config.yaml
image_size: 40
beta2: 0.99
shampoo_beta: 0.99
adamw_lr_other_params: 0.0011
weight_decay: 0.1
Rows from block 7 of the image encoder of a small model that answers yes/no questions on an image's attributes, named by matrix and row number. Rows with one number belong to one neuron. Each number is 200 + 30 x the weight over its row's rms, rounded and kept within 0 to 999. All counts start at 0.
Before each neuron's rows are labels from the 100 images, of 14848, where the neuron reaches its largest size: "strongest on" is what is common among them; "lies over" is the class under the peak. Only what is clearly more common there than usual is listed. The data: made-up road signs on poles. In brackets: how many of the 100.
# gate: MLP gate (encoder.blocks.7.mlp.gate.weight, 672x256), inputs 0-127
# fc1: MLP up (encoder.blocks.7.mlp.fc1.weight, 672x256), inputs 0-127
# fc2: MLP down (encoder.blocks.7.mlp.fc2.weight, 256x672, transposed), outputs 0-127

strongest on: 30 (26)
lies over: face (78)
gate.238,245,180,190,150,207,162,243,178,219,197,227,193,182,179,200,156,184,194,122,194,111,185,233,242,180,203,154,175,193,182,214,194,207,189,210,199,187,262,244,255,165,189,173,222,234,234,196,204,208,142,198,163,185,202,241,205,143,224,256,190,185,181,214,251,215,226,233,170,205,184,213,201,167,204,155,199,257,220,171,202,209,170,223,143,188,220,203,185,277,209,191,145,179,216,192,272,166,165,193,254,192,213,187,165,169,185,141,261,220,198,180,168,167,127,201,245,207,230,203,231,212,208,201,198,180,173,179,211
fc1.238,196,207,226,194,196,188,141,183,172,198,207,197,178,187,189,162,221,176,215,218,217,215,180,155,185,186,240,198,214,215,232,134,215,167,197,189,185,216,156,159,199,212,228,172,174,222,208,190,175,198,239,153,157,181,209,177,262,197,191,226,202,202,195,187,174,162,115,223,223,199,199,162,194,207,238,236,174,177,210,197,203,186,231,248,182,216,168,242,194,205,224,250,246,127,218,179,223,198,222,190,222,183,134,238,206,240,239,210,214,194,219,187,206,204,219,223,209,234,191,158,211,204,207,164,123,198,243,229
fc2.238,238,229,225,176,220,196,141,181,196,210,199,242,172,241,158,244,262,186,172,202,183,219,238,205,201,144,264,194,230,190,155,239,210,210,140,201,232,212,194,222,196,205,226,197,154,192,185,174,184,123,239,213,185,184,181,199,220,244,145,210,166,219,189,199,247,234,184,190,215,179,153,233,188,193,239,165,218,210,205,152,145,196,205,231,222,117,189,207,213,229,219,227,182,197,221,166,163,226,257,197,233,210,245,229,179,224,195,258,197,219,194,219,182,212,178,149,193,224,219,170,168,197,170,183,231,189,177,186

strongest on: triangle sign (41)
lies over: face (100)
gate.562,174,225,260,216,123,187,204,209,123,158,204,166,212,183,214,230,179,205,168,215,182,231,191,235,168,221,188,158,217,209,214,238,164,210,163,150,242,260,210,148,180,191,201,225,213,204,144,192,193,218,150,202,178,207,174,180,195,195,196,236,205,232,221,202,224,187,194,158,152,195,212,227,156,203,189,213,250,181,210,222,214,209,202,169,233,214,233,221,148,151,222,198,149,215,270,212,222,212,172,194,207,259,222,231,238,252,197,194,212,120,234,217,246,218,198,158,208,226,243,189,286,186,188,197,182,166,160,221
fc1.562,160,212,185,205,183,213,181,210,197,197,219,115,145,263,145,230,195,173,196,193,189,217,212,205,220,183,232,198,166,186,227,228,185,210,198,246,264,158,148,217,215,168,177,201,239,231,171,186,190,242,211,157,158,208,164,146,150,190,166,194,261,200,176,211,244,215,242,195,178,192,216,217,170,166,197,217,192,214,239,158,198,183,227,205,285,115,210,170,198,202,195,142,242,218,213,226,204,170,162,203,197,168,212,219,188,218,207,159,212,219,191,194,214,216,216,182,162,187,262,192,195,242,169,165,222,217,217,192
fc2.562,208,219,160,223,251,155,194,203,244,235,172,224,230,196,242,190,168,221,171,153,187,211,204,246,206,143,201,212,172,194,241,169,199,273,176,201,160,253,207,157,232,202,192,229,217,194,192,172,247,235,234,199,195,220,215,224,214,160,266,191,191,159,194,243,159,182,180,192,235,186,219,171,178,227,177,165,217,166,205,235,182,189,177,250,146,240,238,251,192,237,180,236,220,191,226,126,211,194,121,176,181,249,209,216,201,251,210,182,167,224,167,179,180,178,178,211,148,186,242,205,265,215,225,187,158,182,257,210

strongest on: 30 (51)
lies over: face (77)
gate.522,226,215,153,235,186,209,206,228,236,242,212,127,230,220,228,178,214,208,197,219,154,137,215,203,159,233,216,224,202,164,198,143,162,227,229,247,201,211,204,207,182,218,207,267,208,210,212,249,231,219,164,169,209,178,180,202,225,109,183,252,180,163,180,158,235,187,234,179,157,220,199,210,154,204,189,220,186,192,224,172,193,227,214,144,201,173,217,223,158,143,166,157,186,170,133,194,238,138,148,202,226,227,239,202,223,206,200,193,182,178,215,226,168,207,200,244,198,242,221,248,206,209,170,185,223,152,156,209
fc1.522,244,201,135,250,207,174,209,227,243,200,225,183,209,228,187,218,201,194,211,216,149,130,174,194,189,220,259,203,198,185,175,133,160,210,260,188,190,218,189,210,218,201,229,210,196,177,232,216,210,209,216,160,202,256,231,212,234,173,209,222,208,224,122,206,186,226,192,248,186,219,188,199,176,204,223,192,166,256,183,224,174,192,222,210,160,169,193,198,179,120,190,175,143,214,162,187,197,119,240,175,228,239,227,196,230,178,163,198,219,211,190,211,182,193,212,238,166,278,190,272,197,250,197,227,188,221,187,221
fc2.522,272,180,185,169,219,223,160,214,192,252,198,248,181,203,201,231,201,197,227,215,207,162,273,158,255,165,197,232,213,183,215,187,186,181,166,180,211,215,210,205,245,181,218,186,196,217,189,233,144,149,235,192,218,174,224,215,202,223,186,185,268,219,218,198,208,226,213,165,193,165,207,203,226,208,190,192,104,161,230,168,211,212,241,221,194,246,284,231,206,239,215,219,187,178,214,207,254,198,185,254,226,261,184,188,217,199,126,192,182,201,194,260,199,128,242,191,219,187,210,181,152,270,228,229,161,137,230,208

strongest on: drop (76)
lies over: symbol (69)
gate.193,231,194,216,237,192,195,172,174,206,162,150,183,176,188,180,190,219,195,147,216,175,183,177,169,193,195,224,211,202,266,185,242,176,245,234,166,196,167,212,185,187,128,198,158,175,233,210,197,235,179,220,186,204,230,178,216,226,184,149,178,227,132,201,200,212,194,222,200,205,149,185,191,198,220,222,211,177,186,243,171,237,216,163,209,169,181,201,177,192,221,244,193,173,176,231,123,169,256,138,182,208,224,177,190,268,229,231,232,241,171,171,127,201,250,190,205,213,263,214,225,172,187,236,176,186,200,208,210
fc1.193,168,200,173,212,193,143,205,167,232,180,175,186,170,210,185,188,185,182,199,218,227,245,210,216,187,212,190,229,228,270,268,184,227,213,194,158,175,203,182,172,195,177,220,129,207,249,217,190,246,198,222,130,220,208,201,206,187,196,183,192,226,192,204,206,237,121,215,163,197,192,205,193,221,183,180,183,215,238,248,172,172,186,190,185,229,197,231,170,173,162,240,224,185,154,225,162,189,227,176,214,158,182,195,209,246,219,185,169,157,197,198,226,186,216,172,176,197,205,193,216,192,244,217,237,194,208,222,166
fc2.193,199,256,201,204,183,195,226,156,174,230,225,194,209,198,206,189,172,206,216,188,187,205,189,213,276,215,169,175,228,252,220,202,217,221,203,212,237,243,204,169,208,275,204,246,148,161,197,188,145,206,185,242,217,176,224,249,256,198,165,195,188,188,179,254,219,224,245,207,148,190,213,244,233,135,170,192,189,213,214,165,212,136,202,150,193,164,174,202,180,211,203,186,207,243,172,237,241,211,193,201,259,275,249,258,230,224,181,178,222,208,193,207,217,172,165,193,236,204,182,202,203,154,186,193,195,141,257,214

strongest on: triangle sign (54); 50 (40)
lies over: face (100)
gate.35,168,258,262,164,217,233,196,226,171,188,178,161,229,244,199,150,201,227,121,266,179,213,216,257,186,151,212,203,180,193,186,153,211,216,179,157,209,245,174,217,194,184,169,270,160,264,215,166,263,247,171,163,250,193,186,179,183,198,229,172,200,240,270,227,188,160,207,171,215,181,194,178,201,179,216,136,201,193,160,167,258,244,189,226,243,178,231,143,182,170,219,236,218,183,241,235,156,242,199,186,204,204,167,177,209,202,207,193,239,201,178,213,203,252,208,154,237,208,126,206,169,226,221,173,180,250,194,252
fc1.35,154,249,249,191,175,202,203,214,183,224,183,169,209,184,244,162,236,222,158,240,150,239,219,272,147,226,266,182,190,160,249,200,236,189,183,178,197,241,168,180,184,240,182,222,145,188,143,206,222,148,185,185,244,190,165,188,160,229,273,194,224,217,198,199,197,195,164,204,185,211,178,223,238,151,181,170,199,170,179,172,261,194,171,251,250,170,165,179,177,232,231,241,236,179,202,152,216,225,229,209,249,207,203,226,251,231,205,143,233,223,182,212,180,166,187,143,197,239,178,199,178,221,195,205,202,225,182,188
fc2.35,224,225,182,186,201,202,211,220,172,199,161,195,217,183,184,153,164,183,220,150,172,252,232,221,215,189,292,216,203,164,190,227,186,226,182,169,196,155,178,179,147,181,193,183,144,238,183,172,188,191,182,182,206,201,256,236,205,198,202,189,235,211,189,176,117,209,219,151,199,167,227,184,161,208,174,236,208,207,175,185,181,212,258,178,150,235,147,145,176,185,237,206,210,213,170,273,154,182,203,216,173,227,211,222,182,217,181,207,238,153,229,157,184,173,218,221,193,243,193,161,169,192,231,183,145,169,206,210

strongest on: pink face (27)
lies over: face (99)
gate.198,214,234,172,228,211,222,225,195,216,119,168,166,177,211,110,212,193,174,169,252,212,203,188,162,206,243,179,170,169,223,191,228,248,227,218,218,175,190,187,263,160,162,206,225,163,207,202,172,263,227,205,197,196,177,168,202,131,206,197,158,188,223,209,216,219,181,162,230,184,206,171,196,199,190,165,203,202,176,162,175,214,208,123,232,188,175,233,175,205,213,166,245,163,243,224,190,168,230,173,188,185,192,162,225,205,225,218,130,233,205,193,160,168,243,234,175,227,195,198,160,174,252,217,152,209,253,261,247
fc1.198,221,218,173,231,204,209,217,201,233,98,172,127,173,212,133,212,217,164,214,219,184,203,194,143,192,252,187,218,221,225,198,253,202,216,192,238,209,177,173,221,172,161,168,211,197,183,216,197,220,258,168,221,162,189,200,209,140,234,185,167,175,166,210,218,180,208,210,199,206,242,197,209,222,185,163,229,220,163,180,217,202,231,173,178,196,189,225,175,202,203,216,251,183,223,247,183,170,237,206,187,167,226,219,250,210,270,200,119,227,198,213,182,182,238,234,196,269,256,188,189,172,228,243,190,142,249,221,236
fc2.198,242,157,219,227,230,200,188,215,126,211,232,213,170,215,194,174,194,245,182,134,182,214,202,205,181,159,231,204,227,160,146,174,212,192,216,254,239,233,259,237,225,193,181,189,224,218,193,234,226,217,234,173,210,226,208,222,217,154,195,187,132,145,196,144,135,205,172,184,180,213,217,257,169,215,140,171,232,167,190,160,213,221,228,230,157,172,243,211,249,209,165,211,239,181,241,196,195,155,219,213,216,194,206,212,135,191,174,206,170,214,229,182,198,210,203,193,201,211,207,219,219,239,205,176,192,177,218,200

strongest on: triangle sign (46)
lies over: face (77)
gate.75,204,208,190,222,201,190,182,196,185,207,198,181,214,170,218,197,194,172,127,198,213,215,196,175,196,207,179,150,188,199,159,219,149,203,225,225,200,237,273,209,223,194,155,202,215,180,249,178,202,217,234,207,162,234,177,254,171,197,212,181,203,170,202,199,205,177,190,194,229,155,271,219,175,211,153,171,223,219,211,174,187,199,137,239,209,237,175,171,154,209,195,223,229,140,227,209,211,197,209,189,194,187,168,190,275,183,190,171,225,190,223,231,184,226,225,206,191,167,187,216,185,171,188,174,248,202,183,215
fc1.75,207,232,227,192,162,215,221,195,173,232,166,239,193,151,195,262,185,212,221,246,215,197,216,223,172,184,215,184,224,221,163,198,177,166,154,204,159,142,145,203,163,219,237,210,181,214,154,206,202,166,253,218,209,168,203,174,194,225,196,224,196,164,175,148,206,183,207,175,140,150,197,223,204,269,200,261,206,241,229,160,237,190,206,165,130,173,236,201,284,225,191,243,174,223,218,220,182,236,166,202,195,243,255,177,163,254,200,196,200,254,209,186,209,177,166,202,198,214,176,173,196,206,195,222,188,178,206,255
fc2.75,247,213,188,221,179,241,204,213,175,226,171,179,252,191,136,266,210,243,232,158,228,237,173,192,195,231,203,204,185,187,226,199,206,204,225,167,245,275,206,182,154,236,221,248,176,208,253,141,156,201,170,217,161,236,208,178,209,224,227,223,224,234,184,168,271,180,225,148,205,196,235,208,209,205,192,274,223,193,234,195,197,168,161,170,255,151,175,233,223,189,196,211,211,175,207,155,189,199,175,193,141,222,171,202,215,188,219,223,159,278,219,168,184,196,248,180,208,200,172,221,184,205,160,194,260,226,219,164

strongest on: drop (41); teal face (39); black rim (27)
lies over: face (100)
gate.268,187,219,198,250,159,188,165,248,179,180,175,190,188,187,185,207,270,204,184,204,186,234,183,164,234,164,188,146,238,212,179,153,272,209,162,182,198,153,224,194,190,237,234,190,212,169,202,197,191,252,223,118,177,128,161,224,167,257,190,198,185,152,216,191,165,177,215,221,197,212,173,201,188,262,182,207,277,164,221,193,235,147,180,156,196,209,231,165,165,184,224,196,240,215,223,232,193,252,190,216,206,196,227,182,216,228,274,177,180,119,236,211,166,177,188,166,209,265,200,223,181,213,191,183,233,253,190,193
fc1.268,221,172,198,173,149,167,208,280,214,217,195,222,237,186,207,191,208,198,189,156,194,159,199,267,133,236,209,252,198,188,262,195,186,156,217,206,173,229,219,190,159,154,151,224,214,206,180,197,203,183,197,224,175,242,179,233,170,210,217,207,226,230,205,178,204,242,176,178,196,188,236,211,232,132,232,164,229,196,201,192,196,245,229,196,216,226,162,214,210,205,177,194,182,211,151,146,248,163,200,180,192,170,217,193,228,148,181,246,168,219,214,229,151,186,228,216,177,133,219,225,199,197,179,183,208,207,218,217
fc2.268,198,178,266,189,225,185,188,219,256,208,179,194,243,211,208,174,198,155,235,192,222,192,220,172,246,219,198,185,199,180,103,170,195,198,208,148,145,263,199,167,213,182,208,191,195,231,230,191,212,174,135,203,211,198,199,177,219,175,195,169,250,206,209,221,205,236,230,214,178,240,167,209,187,181,192,246,178,207,194,235,228,270,216,201,211,287,219,193,208,201,237,178,181,204,224,206,147,234,182,162,177,171,190,195,251,182,196,213,155,230,183,174,183,171,253,222,208,240,184,214,246,190,173,204,208,306,248,204

strongest on: drop (33)
lies over: face (95)
gate.420,217,211,197,143,234,231,195,204,179,164,191,218,229,209,255,176,183,208,154,181,126,205,213,148,182,206,200,177,173,193,203,227,208,202,229,228,166,107,221,204,252,187,183,241,204,171,194,234,166,252,240,182,138,189,203,225,251,213,206,227,151,198,241,209,215,179,173,248,234,219,152,209,187,159,192,203,236,207,208,232,207,194,190,186,185,195,266,231,222,220,185,225,213,226,210,204,181,195,190,182,207,217,165,169,176,225,186,216,225,209,214,174,233,191,207,229,260,232,187,183,165,191,179,192,223,196,263,166
fc1.420,197,149,201,238,154,198,244,197,215,170,254,234,182,220,159,217,183,190,193,206,196,220,196,176,212,208,211,218,193,206,251,251,205,125,247,193,217,211,173,148,186,199,241,142,204,187,223,164,170,253,176,233,227,182,220,214,203,197,199,180,179,215,200,200,135,199,195,191,188,273,238,166,208,231,207,185,224,182,191,212,214,218,228,214,167,257,179,239,208,238,214,168,202,208,165,178,186,158,239,181,190,201,246,172,169,192,187,217,240,202,160,216,209,191,301,227,209,148,194,176,221,214,199,221,231,168,186,191
fc2.420,149,243,166,233,265,208,199,151,253,216,207,149,268,221,210,200,261,224,217,172,210,157,175,154,179,183,194,227,166,174,184,184,214,198,158,170,219,199,228,214,219,172,199,167,190,232,168,195,237,209,216,173,210,206,178,229,216,203,187,243,233,187,231,216,209,229,201,139,217,195,223,212,178,200,141,145,216,204,205,158,215,205,211,169,211,174,208,142,179,229,170,173,164,224,233,204,212,211,196,232,183,206,177,231,257,161,200,212,184,240,219,182,107,141,221,150,224,179,232,226,238,180,159,201,176,234,173,230

strongest on: drop (76)
lies over: symbol (89)
gate.286,246,180,174,182,215,182,207,140,162,167,152,178,155,159,170,232,189,172,215,185,259,201,197,182,186,221,202,232,206,195,195,219,249,179,191,234,175,175,229,181,231,211,170,203,213,229,181,248,228,204,196,191,173,201,206,239,185,252,232,243,222,177,210,161,214,282,178,169,181,187,181,205,229,179,182,223,214,208,174,177,266,207,192,211,178,224,219,232,139,239,207,156,212,178,236,215,199,170,184,145,203,243,210,195,150,210,188,268,189,229,193,176,131,225,182,240,234,211,249,208,156,202,186,174,190,171,269,169
fc1.286,206,202,201,251,210,164,211,190,187,144,226,165,201,202,221,184,189,220,180,224,198,220,169,212,225,196,173,189,216,194,182,178,150,202,231,180,174,226,157,232,170,202,227,134,217,182,207,194,248,159,179,193,295,191,179,179,164,172,179,238,222,252,187,180,204,189,202,209,197,203,203,200,182,171,279,194,195,186,208,199,244,189,168,224,170,215,144,172,198,168,238,205,177,214,191,218,192,210,206,241,224,220,191,222,261,275,204,189,116,222,189,180,229,186,266,210,153,215,165,185,268,180,172,160,210,197,199,204
fc2.286,205,197,233,194,261,208,141,240,210,192,141,168,201,204,199,256,231,215,235,263,185,182,163,243,177,272,252,220,196,253,173,193,181,222,153,171,221,219,200,237,253,221,181,184,195,215,187,200,209,169,224,236,202,211,256,208,251,257,259,198,184,281,246,184,182,192,211,239,212,188,215,256,127,187,182,195,202,205,151,186,194,218,240,191,218,229,190,228,203,210,159,173,178,233,217,185,181,168,208,212,132,265,258,277,192,179,161,210,166,276,200,227,202,244,167,206,183,265,192,223,163,233,221,188,214,222,215,196

strongest on: 30 (37); 90 (34)
lies over: face (90)
gate.194,220,227,218,195,135,214,191,204,196,161,205,237,194,200,173,219,229,182,237,151,209,126,245,156,171,233,242,189,206,234,173,114,241,195,216,199,244,209,217,246,178,145,141,180,223,184,225,202,189,206,222,204,194,191,193,226,204,173,232,202,222,204,193,183,187,183,205,221,153,229,226,172,195,158,212,195,175,249,191,179,197,249,217,183,158,186,168,217,191,193,157,221,181,175,249,195,174,193,149,188,181,195,239,202,223,184,193,219,195,178,155,238,174,188,270,192,235,210,187,193,123,255,241,242,205,199,189,195
fc1.194,227,260,151,219,171,192,197,196,195,194,171,239,165,176,187,199,207,137,230,201,222,169,203,164,188,184,180,172,249,220,200,127,207,170,232,214,240,221,234,228,167,131,180,152,230,199,227,207,178,179,185,159,215,239,216,209,173,142,207,217,189,169,213,228,183,162,152,239,155,252,249,174,147,164,176,176,187,227,226,186,159,203,177,166,162,213,172,199,200,181,183,227,189,196,211,187,166,199,206,166,199,238,215,181,227,211,203,193,182,218,136,231,180,218,219,197,216,276,204,196,155,206,209,176,201,201,165,195
fc2.194,204,228,208,173,214,207,181,162,166,217,247,154,187,212,216,234,238,227,234,240,192,214,217,244,241,146,181,215,199,196,195,197,187,249,229,236,211,190,168,187,199,182,182,199,172,200,206,196,175,198,196,172,202,205,181,171,218,138,226,229,172,200,211,157,179,193,215,221,213,166,143,165,164,171,202,169,196,166,256,194,226,159,218,164,208,207,179,176,150,169,203,202,221,246,252,179,233,155,183,226,174,205,209,169,209,224,200,203,226,151,204,122,209,208,205,197,222,214,198,197,166,149,247,258,211,153,217,216

strongest on: triangle sign (45); black face (27)
lies over: face (94)
gate.72,179,246,168,223,193,229,202,228,244,153,187,153,205,200,215,237,190,233,194,214,144,175,193,233,140,262,205,220,220,208,212,167,187,204,193,196,245,265,204,220,182,238,123,160,139,181,202,200,227,148,173,209,199,212,223,195,224,161,227,180,182,230,215,209,239,168,185,211,199,208,262,135,205,196,162,223,259,180,195,216,207,114,201,255,113,189,155,160,215,187,191,207,206,225,157,194,185,175,199,223,235,204,229,171,198,234,164,194,204,213,213,182,161,214,223,225,207,210,194,184,213,203,256,154,208,191,230,231
fc1.72,174,176,220,199,212,148,254,199,155,225,221,230,227,199,167,170,176,185,207,211,223,237,162,244,213,157,220,211,219,197,197,231,159,216,214,203,230,154,205,183,199,216,188,178,234,214,200,252,200,232,190,246,160,174,215,228,139,200,166,184,208,222,237,219,208,216,211,169,138,139,180,196,155,205,213,190,197,247,196,200,217,248,209,161,217,276,228,233,128,193,187,181,180,181,212,216,256,160,151,196,207,211,186,255,243,137,199,209,185,226,189,201,204,205,162,202,176,228,197,194,208,174,177,217,237,223,155,185
fc2.72,144,185,207,174,215,221,176,208,213,191,208,157,198,109,242,169,166,177,234,228,209,245,218,187,226,139,210,224,196,216,191,175,204,155,192,206,139,228,214,190,189,246,217,262,224,174,175,172,269,190,210,194,228,228,213,218,221,205,207,250,222,173,165,218,173,211,230,207,217,210,177,190,232,221,192,234,213,229,241,221,207,179,242,183,260,183,203,187,199,157,197,192,218,232,229,236,195,208,175,206,186,183,188,204,257,189,166,152,188,203,216,187,171,187,147,168,229,181,194,213,113,225,271,256,163,197,185,209

strongest on: drop (39)
lies over: face (74); symbol (26)
gate.116,192,174,182,188,187,200,253,181,237,247,187,191,198,192,154,206,195,170,215,220,204,187,235,135,188,224,242,198,221,216,205,187,162,134,239,223,178,197,231,206,176,207,180,197,185,245,222,175,194,165,153,261,251,231,213,232,198,167,218,187,165,117,241,202,192,153,199,171,202,165,230,190,227,216,200,260,196,210,209,194,170,243,195,256,196,171,150,169,198,200,228,196,176,180,203,178,215,183,235,163,174,202,197,174,195,228,190,173,197,222,207,153,196,208,198,185,214,222,178,165,228,253,238,171,206,148,228,189
fc1.116,169,218,169,205,233,157,173,174,182,195,154,165,183,183,195,206,184,198,167,207,180,218,233,244,193,183,196,233,180,241,214,196,237,200,234,167,179,224,183,200,236,202,196,178,182,161,190,242,174,153,165,208,261,242,237,232,149,208,198,177,218,218,142,164,235,249,139,212,223,205,219,188,182,164,200,212,226,221,210,199,220,187,220,196,207,227,244,212,93,228,187,176,232,254,202,179,184,229,171,234,248,184,202,190,169,194,241,260,182,202,174,230,181,173,214,240,227,230,201,242,204,157,161,226,212,222,177,230
fc2.116,218,150,193,222,202,246,238,204,212,200,222,236,191,227,166,200,212,198,193,159,208,139,259,202,205,193,188,226,176,193,228,251,219,172,161,212,110,260,208,205,229,206,238,181,204,223,220,188,208,227,233,239,183,155,211,185,223,206,205,207,222,177,205,211,200,174,254,196,194,169,198,194,209,209,143,217,196,161,235,192,242,171,165,202,173,191,159,187,162,188,199,203,162,190,181,218,197,196,157,226,132,207,208,215,205,210,223,222,234,244,241,158,155,215,194,218,117,208,185,211,222,155,156,210,214,214,213,249

strongest on: 30 (40); 10 (31)
lies over: face (90)
gate.5,247,188,179,238,202,183,254,150,222,188,184,130,156,228,145,184,213,231,147,170,211,205,186,259,190,198,244,203,241,229,203,205,208,201,197,176,179,212,143,262,193,216,185,173,171,158,139,222,205,216,190,213,168,151,168,189,197,189,177,197,195,186,187,178,227,253,237,230,194,163,195,223,200,238,201,178,197,246,219,258,179,178,181,150,159,162,160,192,188,137,219,199,147,256,212,232,204,101,221,221,190,168,202,209,213,154,143,212,209,174,207,247,200,207,199,174,199,199,171,197,147,189,229,221,210,179,199,192
fc1.5,180,190,222,198,204,251,157,207,185,221,163,217,268,191,243,161,235,173,233,211,193,187,236,166,223,198,165,180,182,173,211,209,220,171,198,229,217,214,183,173,231,206,264,214,222,234,204,195,247,225,260,206,213,222,213,219,264,215,232,191,184,204,236,203,227,156,163,229,193,235,188,183,188,172,167,189,213,149,196,123,230,243,236,241,178,225,277,167,214,237,149,164,254,168,209,134,176,265,190,128,203,226,175,186,248,261,231,171,189,251,186,184,227,187,218,189,241,192,249,163,255,220,187,169,184,235,210,192
fc2.5,175,271,211,218,199,205,217,222,187,219,174,241,212,179,159,185,249,212,202,146,175,200,207,240,187,166,211,237,198,188,223,198,213,267,215,216,195,249,194,150,211,185,236,157,219,203,236,204,246,186,223,176,230,229,167,202,194,223,216,205,215,209,126,221,242,217,158,180,154,140,196,147,205,179,166,177,259,189,145,211,197,228,181,193,223,230,198,184,203,270,176,207,258,204,201,183,234,230,217,207,247,207,219,205,191,274,291,247,169,208,212,228,236,160,193,187,212,272,287,187,243,204,153,195,203,242,182,172

strongest on: pink face (47); 20 (25)
lies over: face (94)
gate.386,225,233,209,170,193,237,162,222,103,244,232,226,238,206,171,239,232,219,207,213,220,171,205,246,228,187,224,151,156,207,232,173,203,201,196,179,198,194,141,196,230,159,258,136,206,176,191,214,196,228,193,183,142,195,189,216,159,146,258,152,231,212,231,223,241,206,214,236,227,164,230,185,171,234,221,211,183,253,222,228,188,212,223,246,159,190,233,181,229,210,239,147,244,197,160,161,223,225,209,250,247,201,246,220,219,205,224,205,189,157,221,190,220,241,188,201,189,244,159,161,182,209,206,229,177,185,138,202
fc1.386,192,214,184,209,180,180,226,192,290,185,193,214,175,157,222,240,238,144,196,198,194,174,197,180,216,236,154,242,277,185,203,235,138,175,252,205,193,181,227,214,173,210,125,212,225,179,174,161,202,172,220,258,205,176,193,179,210,269,205,181,232,185,213,240,224,197,201,197,159,210,213,161,190,222,204,240,213,198,201,233,208,210,194,176,206,190,224,211,146,210,159,207,232,220,239,229,164,171,243,167,234,158,151,179,212,208,231,198,197,185,203,202,211,166,224,229,185,173,200,236,189,249,183,122,176,192,252,240
fc2.386,206,178,250,153,218,201,194,221,156,187,175,143,179,193,196,205,193,231,216,172,218,235,210,182,175,236,157,221,196,174,224,141,224,172,170,224,211,225,184,200,205,201,170,216,166,157,197,226,186,226,260,193,176,197,164,233,189,242,156,200,210,246,174,171,166,166,208,187,212,211,202,227,183,194,241,232,285,140,243,206,120,224,159,154,137,202,211,192,209,219,268,209,198,211,202,205,222,223,171,205,202,192,234,220,199,184,172,198,170,178,212,197,196,207,203,139,244,244,137,206,221,191,215,212,185,201,239,213

strongest on: drop (30); star (27)
lies over: face (100)
gate.564,251,217,159,185,197,236,164,134,247,170,190,267,206,255,253,194,209,178,211,166,257,190,176,219,192,209,193,219,161,200,238,259,189,130,190,218,183,213,212,201,214,196,219,146,158,143,244,203,198,234,178,217,258,234,220,188,203,196,214,167,195,190,209,206,226,177,202,213,182,198,184,180,207,134,136,106,195,211,194,181,169,203,167,250,174,214,194,278,252,159,212,214,212,198,216,212,200,165,233,210,206,215,178,242,194,229,212,174,199,212,202,238,228,224,216,232,194,204,232,229,236,231,179,197,222,223,230,235
fc1.564,212,208,200,173,201,236,155,225,157,199,205,211,210,225,234,204,161,190,247,135,222,206,158,157,219,210,155,178,222,250,208,229,150,233,174,223,216,157,173,193,202,198,208,160,210,204,195,164,218,170,183,195,187,243,260,199,182,171,198,177,204,167,164,213,191,171,229,201,186,223,160,200,177,151,158,146,170,202,199,235,143,188,208,252,186,219,224,256,217,185,203,183,222,188,250,191,178,108,277,197,170,170,231,258,187,210,197,231,182,169,235,228,224,183,165,190,216,192,230,189,193,196,214,166,149,219,183,204
fc2.564,215,190,283,202,220,171,196,152,244,146,202,136,215,207,254,157,198,185,221,180,153,234,202,206,201,234,231,205,179,151,254,224,212,158,214,200,180,271,171,193,241,221,148,231,213,199,171,175,190,170,194,215,212,204,184,198,124,154,175,203,193,220,252,247,194,219,214,171,168,231,214,192,160,228,213,202,184,164,134,199,181,181,211,201,193,188,177,225,180,117,259,188,237,187,195,177,197,202,202,208,184,224,163,225,231,203,184,186,233,196,212,180,193,183,227,192,205,189,176,174,215,219,205,214,202,213,256,227